From a checkpoint of a small image FSQ autoencoder: decoder widths [48, 96, 192, 192], trained on made-up road signs on poles.
Rows from block 2 of the decoder of a small image FSQ autoencoder, named by matrix and row number. Rows with one number belong to one channel. Each number is 50 + 10 x the weight over its row's rms, rounded and kept within 0 to 99. All counts start at 0. After the name is the row's rms in percent of the matrix's.
After each channel's rows are labels from the 100 images, of 14976, where the channel reaches its highest value: "strongest on" is what is common among them; "peak on" is the class under the peak. Only what is clearly more common there than usual is listed. The data: made-up road signs on poles.
# convs0: first 3x3 conv (decoder.decb.0.0.convs.0.weight, 192x192x3x3, each kernel summed), inputs 0-191
# convs1: second 3x3 conv (decoder.decb.0.0.convs.1.weight, 192x192x3x3, transposed, each kernel summed), outputs 0-191

convs0.75 086:63 54 51 40 52 53 39 71 54 50 52 38 55 41 57 50 53 37 54 32 43 84 57 48 56 64 36 41 35 60 31 33 44 58 41 42 53 49 29 49 42 62 53 52 63 48 70 33 41 41 32 30 60 37 55 52 54 51 56 70 35 72 35 25 30 49 55 31 52 52 52 31 49 52 43 37 60 43 61 43 46 45 23 36 54 57 51 52 30 59 49 41 39 43 54 56 57 54 49 40 63 58 56 33 53 40 56 33 47 45 45 54 34 56 60 42 50 44 50 42 56 51 58 51 50 50 43 59 55 36 71 41 38 35 61 46 57 39 69 56 52 41 57 53 49 55 37 48 51 56 38 44 49 44 63 67 45 49 52 45 52 54 46 47 44 55 45 58 59 45 59 49 49 57 38 49 50 39 59 60 46 39 56 65 57 48 47 51 46 39 52 46
convs1.75 100:49 49 40 29 51 55 56 44 36 49 55 58 54 47 46 50 56 49 50 57 48 33 47 63 33 38 49 71 35 18 58 52 47 23 53 47 50 52 54 38 44 32 42 51 35 46 43 71 41 49 61 47 42 52 56 45 55 42 39 35 53 48 59 40 78 49 45 49 40 51 36 54 59 63 30 67 60 59 36 45 70 53 70 56 47 49 55 42 46 48 39 63 56 52 54 51 45 26 51 45 22 51 58 49 36 53 63 56 58 47 57 55 60 39 36 54 47 49 60 66 58 35 49 36 37 48 71 50 43 49 61 47 47 51 53 48 46 47 44 48 38 41 46 49 31 46 48 47 40 53 49 47 66 51 57 43 47 56 39 52 42 43 55 40 43 34 41 52 39 51 47 44 58 53 62 39 43 34 47 50 37 50 36 38 53 44 56 26 59 53 44 73
strongest on: black rim
peak on: face

convs0.35 106:46 70 54 33 47 45 69 49 31 49 43 57 42 36 57 53 55 35 36 40 57 38 52 25 41 50 51 49 46 44 48 23 48 38 42 49 42 51 31 44 52 53 66 43 57 57 59 56 67 45 24 34 51 48 28 32 44 37 51 50 46 50 50 68 48 45 51 55 61 48 51 42 48 44 44 52 41 53 38 42 55 49 31 54 38 41 51 57 39 46 42 51 62 42 47 48 52 51 50 36 56 49 53 48 57 52 43 53 47 46 51 30 44 43 53 69 55 47 37 43 25 49 50 40 56 58 49 48 57 46 61 39 46 61 51 26 54 49 52 45 38 27 45 56 46 45 57 62 50 62 57 49 32 59 68 38 46 54 56 57 35 41 62 18 34 50 52 51 56 35 42 53 45 43 48 36 40 48 35 64 51 48 62 39 40 55 67 34 37 48 50 43
convs1.35 108:64 34 55 81 56 45 36 54 48 58 52 21 69 69 45 44 40 68 49 56 53 71 63 61 58 40 57 32 55 43 50 59 55 57 52 68 56 60 54 57 53 61 53 46 45 38 40 38 43 45 75 49 45 61 57 45 47 51 54 49 62 40 46 53 54 54 44 30 49 53 38 46 52 41 49 45 53 60 71 54 62 47 51 44 52 46 45 64 52 62 39 49 30 59 64 48 49 45 43 40 45 45 54 40 39 66 55 60 54 47 43 47 53 31 54 35 51 37 58 76 44 24 54 57 47 44 48 65 55 54 46 50 29 40 37 41 63 31 59 57 53 67 35 43 44 51 47 53 39 43 46 50 53 42 53 58 56 37 49 54 43 59 58 66 65 32 42 42 61 38 50 54 51 55 45 55 56 57 46 40 55 39 37 49 54 35 33 44 48 50 43 52
strongest on: black rim; white face; yellow face
peak on: face

convs0.48 087:69 39 47 23 36 61 38 30 54 49 42 61 63 29 45 35 44 43 37 18 65 48 71 36 44 46 45 53 42 51 36 58 60 32 46 48 46 58 42 42 54 32 53 70 40 45 35 60 41 45 45 55 38 39 37 37 54 56 42 37 35 46 51 36 36 49 72 48 59 32 36 54 50 51 38 51 66 51 32 39 55 45 44 40 46 44 49 45 37 51 28 54 48 46 38 63 52 51 58 50 66 57 42 52 47 51 60 37 43 58 52 41 47 47 45 42 35 51 47 63 57 62 34 38 52 50 64 50 48 43 53 46 39 55 54 53 48 41 56 38 52 45 40 45 59 48 48 51 39 38 56 51 47 45 40 46 39 45 54 61 42 54 60 50 34 56 51 46 55 39 57 50 70 49 49 72 34 48 62 56 63 49 56 62 38 55 61 56 40 45 57 33
convs1.48 076:40 56 56 72 62 61 56 57 44 61 51 42 44 60 45 40 49 49 58 61 40 40 37 33 65 55 53 59 43 58 40 44 44 62 31 44 60 47 39 53 41 51 69 51 63 59 72 36 59 57 45 53 55 76 66 44 53 57 59 43 51 49 54 44 53 36 53 51 46 61 71 43 37 50 72 35 41 48 61 63 34 37 50 62 29 55 48 57 52 45 49 53 35 42 71 50 47 50 47 51 46 58 67 52 56 45 38 57 48 38 52 52 60 46 68 47 68 56 48 48 36 61 44 41 54 30 41 47 59 40 33 43 53 43 52 53 51 55 33 60 59 47 42 53 55 57 31 47 60 54 37 54 38 52 38 56 54 61 59 26 57 36 37 44 58 62 46 67 57 65 55 57 39 51 50 45 59 48 40 41 53 69 49 46 65 38 33 45 39 55 48 38
strongest on: circle sign; white face
peak on: face

convs0.161 091:39 55 49 55 63 47 53 42 24 46 54 54 54 40 51 52 54 34 41 50 38 33 36 44 45 49 56 34 54 46 44 34 43 43 72 51 55 44 46 45 55 42 47 44 52 42 45 37 52 62 41 58 18 55 40 39 34 51 50 45 49 48 44 61 47 43 56 45 55 50 44 44 42 50 41 64 34 52 54 38 26 47 35 45 55 63 50 55 33 42 21 52 45 43 70 56 56 40 56 54 39 42 52 45 31 45 52 40 61 43 45 30 53 36 47 34 53 50 53 51 53 30 41 48 54 54 43 60 61 45 49 48 32 45 52 53 40 33 32 31 41 57 41 45 39 53 51 46 65 49 53 75 37 45 59 51 48 53 70 64 40 43 55 55 54 52 48 37 51 49 68 54 34 75 48 39 56 49 40 53 64 64 62 49 50 51 43 47 41 43 27 56
convs1.161 095:59 49 40 29 34 72 53 45 67 55 45 52 44 46 48 55 57 40 68 61 52 61 42 59 53 49 44 40 43 42 64 51 55 34 44 39 52 45 57 50 52 51 53 60 58 42 61 60 36 44 49 50 66 51 60 56 53 44 40 69 61 71 43 40 50 49 40 35 41 52 64 44 43 56 38 64 51 38 36 42 66 46 62 53 58 39 62 44 57 67 49 48 39 49 25 57 52 56 43 42 37 66 45 48 59 31 52 51 51 45 61 66 53 49 52 58 58 44 41 54 44 32 76 33 52 43 55 40 49 51 60 51 70 63 49 61 31 30 49 59 49 55 44 49 57 58 44 50 32 44 51 42 61 47 34 40 59 51 54 49 62 39 52 60 41 38 49 57 58 45 36 44 49 33 37 61 66 49 40 62 19 62 44 58 41 48 49 46 60 41 50 69
strongest on: black rim
peak on: face

convs0.113 084:47 58 43 70 62 46 58 47 40 49 36 52 45 44 55 47 51 52 52 37 42 29 67 32 37 63 43 49 59 59 35 40 31 49 39 49 44 59 48 41 39 35 38 63 55 61 29 50 54 42 34 34 64 54 48 41 33 57 43 52 42 51 56 52 56 63 47 40 51 53 58 58 59 52 22 49 27 51 55 65 59 56 37 60 42 35 40 39 46 30 48 36 67 47 56 54 58 44 47 49 57 58 63 43 40 31 57 41 53 70 37 54 50 46 47 58 56 59 35 39 46 36 48 31 55 55 49 61 64 62 48 41 42 56 56 54 56 35 56 33 42 55 52 41 51 39 48 44 58 50 37 52 22 73 51 55 39 42 46 44 38 53 45 51 44 48 30 46 56 40 51 38 56 34 47 48 35 53 46 59 42 50 28 51 46 43 58 49 49 45 53 41
convs1.113 096:51 50 51 46 52 48 51 52 71 42 42 18 45 64 57 42 39 43 61 51 61 73 50 65 51 45 54 54 47 58 54 41 45 60 58 51 50 38 57 47 48 35 60 41 53 54 57 55 53 46 74 53 41 41 52 38 65 30 60 44 43 70 45 40 51 26 44 47 42 37 52 47 41 52 55 55 50 41 42 38 56 43 71 43 43 45 58 61 48 62 32 48 26 56 49 51 42 34 53 56 38 59 46 50 58 57 42 39 50 35 54 39 44 45 70 58 45 33 67 51 57 38 55 60 51 57 46 33 28 55 55 55 35 32 25 51 59 36 46 51 55 40 44 44 50 62 41 69 25 60 63 49 60 40 56 47 46 56 55 51 55 50 49 59 44 57 57 55 43 23 55 59 56 41 63 46 64 42 49 64 44 48 49 60 47 50 54 39 49 61 43 50
strongest on: black rim; yellow face
peak on: face

convs0.144 080:43 43 51 44 56 48 42 35 41 56 56 45 56 74 55 33 46 39 54 43 45 42 49 72 43 63 61 35 43 58 39 43 69 55 32 42 39 66 61 46 45 38 55 51 39 34 47 58 45 41 26 48 39 43 58 41 54 45 45 71 48 56 44 73 40 59 60 38 65 57 43 44 34 46 44 69 48 63 43 59 56 50 30 54 44 45 39 52 49 50 40 29 69 41 43 43 52 56 48 44 54 63 72 47 54 39 48 47 46 48 62 68 51 51 51 42 36 62 40 64 51 48 48 44 58 38 29 54 60 51 43 53 50 39 46 49 33 54 57 49 38 35 54 47 36 36 40 42 59 63 65 55 37 37 48 52 24 49 66 43 61 48 41 57 32 40 47 49 46 47 44 44 55 51 55 43 29 62 50 48 48 60 53 36 52 40 62 42 45 56 53 54
convs1.144 098:38 56 67 49 36 49 34 59 44 51 32 50 47 41 55 46 51 54 55 62 56 57 47 20 50 23 48 61 43 53 51 36 45 41 48 55 49 39 56 49 42 39 42 40 70 54 49 48 53 68 59 49 51 38 44 44 61 61 50 53 57 41 41 41 49 48 48 49 49 52 73 49 51 47 55 57 55 58 75 42 51 49 56 42 74 39 58 47 45 49 56 69 35 52 47 66 51 26 38 42 43 51 31 48 43 52 51 61 62 43 50 34 30 35 36 51 38 35 56 44 64 35 43 51 40 55 65 50 35 35 56 42 29 53 41 46 59 44 52 58 55 48 38 43 55 49 58 64 41 31 39 48 69 56 49 56 70 56 59 69 40 65 48 42 34 48 52 71 40 53 53 49 26 51 57 49 53 44 49 42 58 44 44 56 56 42 39 47 50 54 42 59
strongest on: circle sign; black face
peak on: face

convs0.39 114:55 58 32 54 49 47 40 50 50 46 41 49 55 49 40 54 51 45 45 51 42 42 56 54 43 55 52 58 43 42 53 58 41 37 42 37 48 55 48 62 52 53 44 58 46 48 67 53 48 48 46 44 65 47 52 45 49 53 56 50 57 51 49 55 48 52 51 51 49 40 48 28 46 51 48 52 48 46 46 55 53 54 57 52 56 46 43 46 42 41 49 47 54 49 20 51 41 51 36 41 59 49 48 05 53 68 50 37 60 37 46 50 47 47 54 48 44 45 36 47 36 66 49 52 34 29 54 51 17 49 49 46 60 54 45 36 55 49 59 49 53 24 51 40 59 49 62 53 50 55 47 44 46 56 58 48 48 42 57 42 62 48 99 43 52 52 47 53 43 47 73 48 51 66 46 43 43 44 45 01 46 48 51 40 49 50 47 48 47 58 42 59
convs1.39 112:40 42 50 51 45 54 49 54 40 70 45 48 45 58 54 35 46 50 48 25 36 51 53 45 57 44 54 41 51 51 60 60 60 58 59 53 57 44 57 28 53 53 49 51 50 51 49 40 58 59 45 54 58 55 47 49 58 64 37 51 50 53 59 48 40 49 42 41 47 61 53 76 55 45 48 53 53 46 46 40 62 53 44 30 63 51 57 46 54 59 49 53 49 60 45 48 51 49 47 45 54 54 47 78 51 27 46 53 39 57 40 49 57 51 51 55 46 53 52 56 61 52 45 51 69 59 46 56 38 53 56 66 48 37 51 57 45 56 46 57 55 60 49 35 59 52 46 51 47 53 56 50 58 48 49 53 44 39 55 54 45 56 00 52 38 51 48 43 48 52 25 45 51 45 63 49 57 49 54 82 47 48 41 37 48 48 51 52 55 47 56 43
strongest on: circle sign
peak on: face; symbol

convs0.127 087:40 65 42 44 46 62 51 58 24 31 48 31 45 46 52 63 33 54 40 44 56 44 39 37 39 47 28 56 36 51 61 37 36 48 49 42 52 59 49 64 55 60 42 47 53 50 51 44 42 43 24 48 51 49 43 48 59 28 50 36 56 46 56 46 37 37 66 46 41 52 74 29 44 46 38 42 33 50 41 54 28 41 47 42 44 46 46 35 29 39 38 55 48 41 46 44 45 54 51 36 39 56 53 40 48 35 51 41 35 59 34 38 29 65 56 46 53 48 55 49 40 47 44 44 45 42 48 43 51 56 39 39 40 70 56 51 59 39 51 40 65 50 54 52 67 44 33 43 41 58 39 31 42 55 34 48 50 50 65 56 67 47 44 44 54 27 60 48 58 54 35 48 43 46 49 45 55 30 48 52 45 46 48 55 53 38 44 39 43 38 54 50
convs1.127 087:57 47 52 57 72 46 64 35 57 50 42 37 52 73 45 37 58 44 65 56 38 45 66 52 53 50 60 27 67 34 37 45 48 56 45 41 54 63 61 53 39 49 54 36 34 59 60 54 56 47 70 50 38 59 50 52 48 51 50 41 56 47 51 52 41 56 54 44 38 42 41 64 41 42 44 27 70 42 51 48 63 56 49 56 47 51 46 70 53 61 51 49 35 52 67 47 69 57 40 57 56 47 43 47 47 49 46 67 71 34 45 58 60 51 59 45 43 62 46 57 56 66 56 50 38 40 44 53 32 51 36 47 45 35 37 37 42 43 43 54 61 38 37 54 57 49 54 78 47 39 63 59 57 46 44 55 71 50 36 45 41 52 53 67 63 71 32 53 38 50 55 63 56 39 61 51 37 53 45 45 40 52 54 60 60 48 37 61 54 67 41 50
strongest on: black rim
peak on: face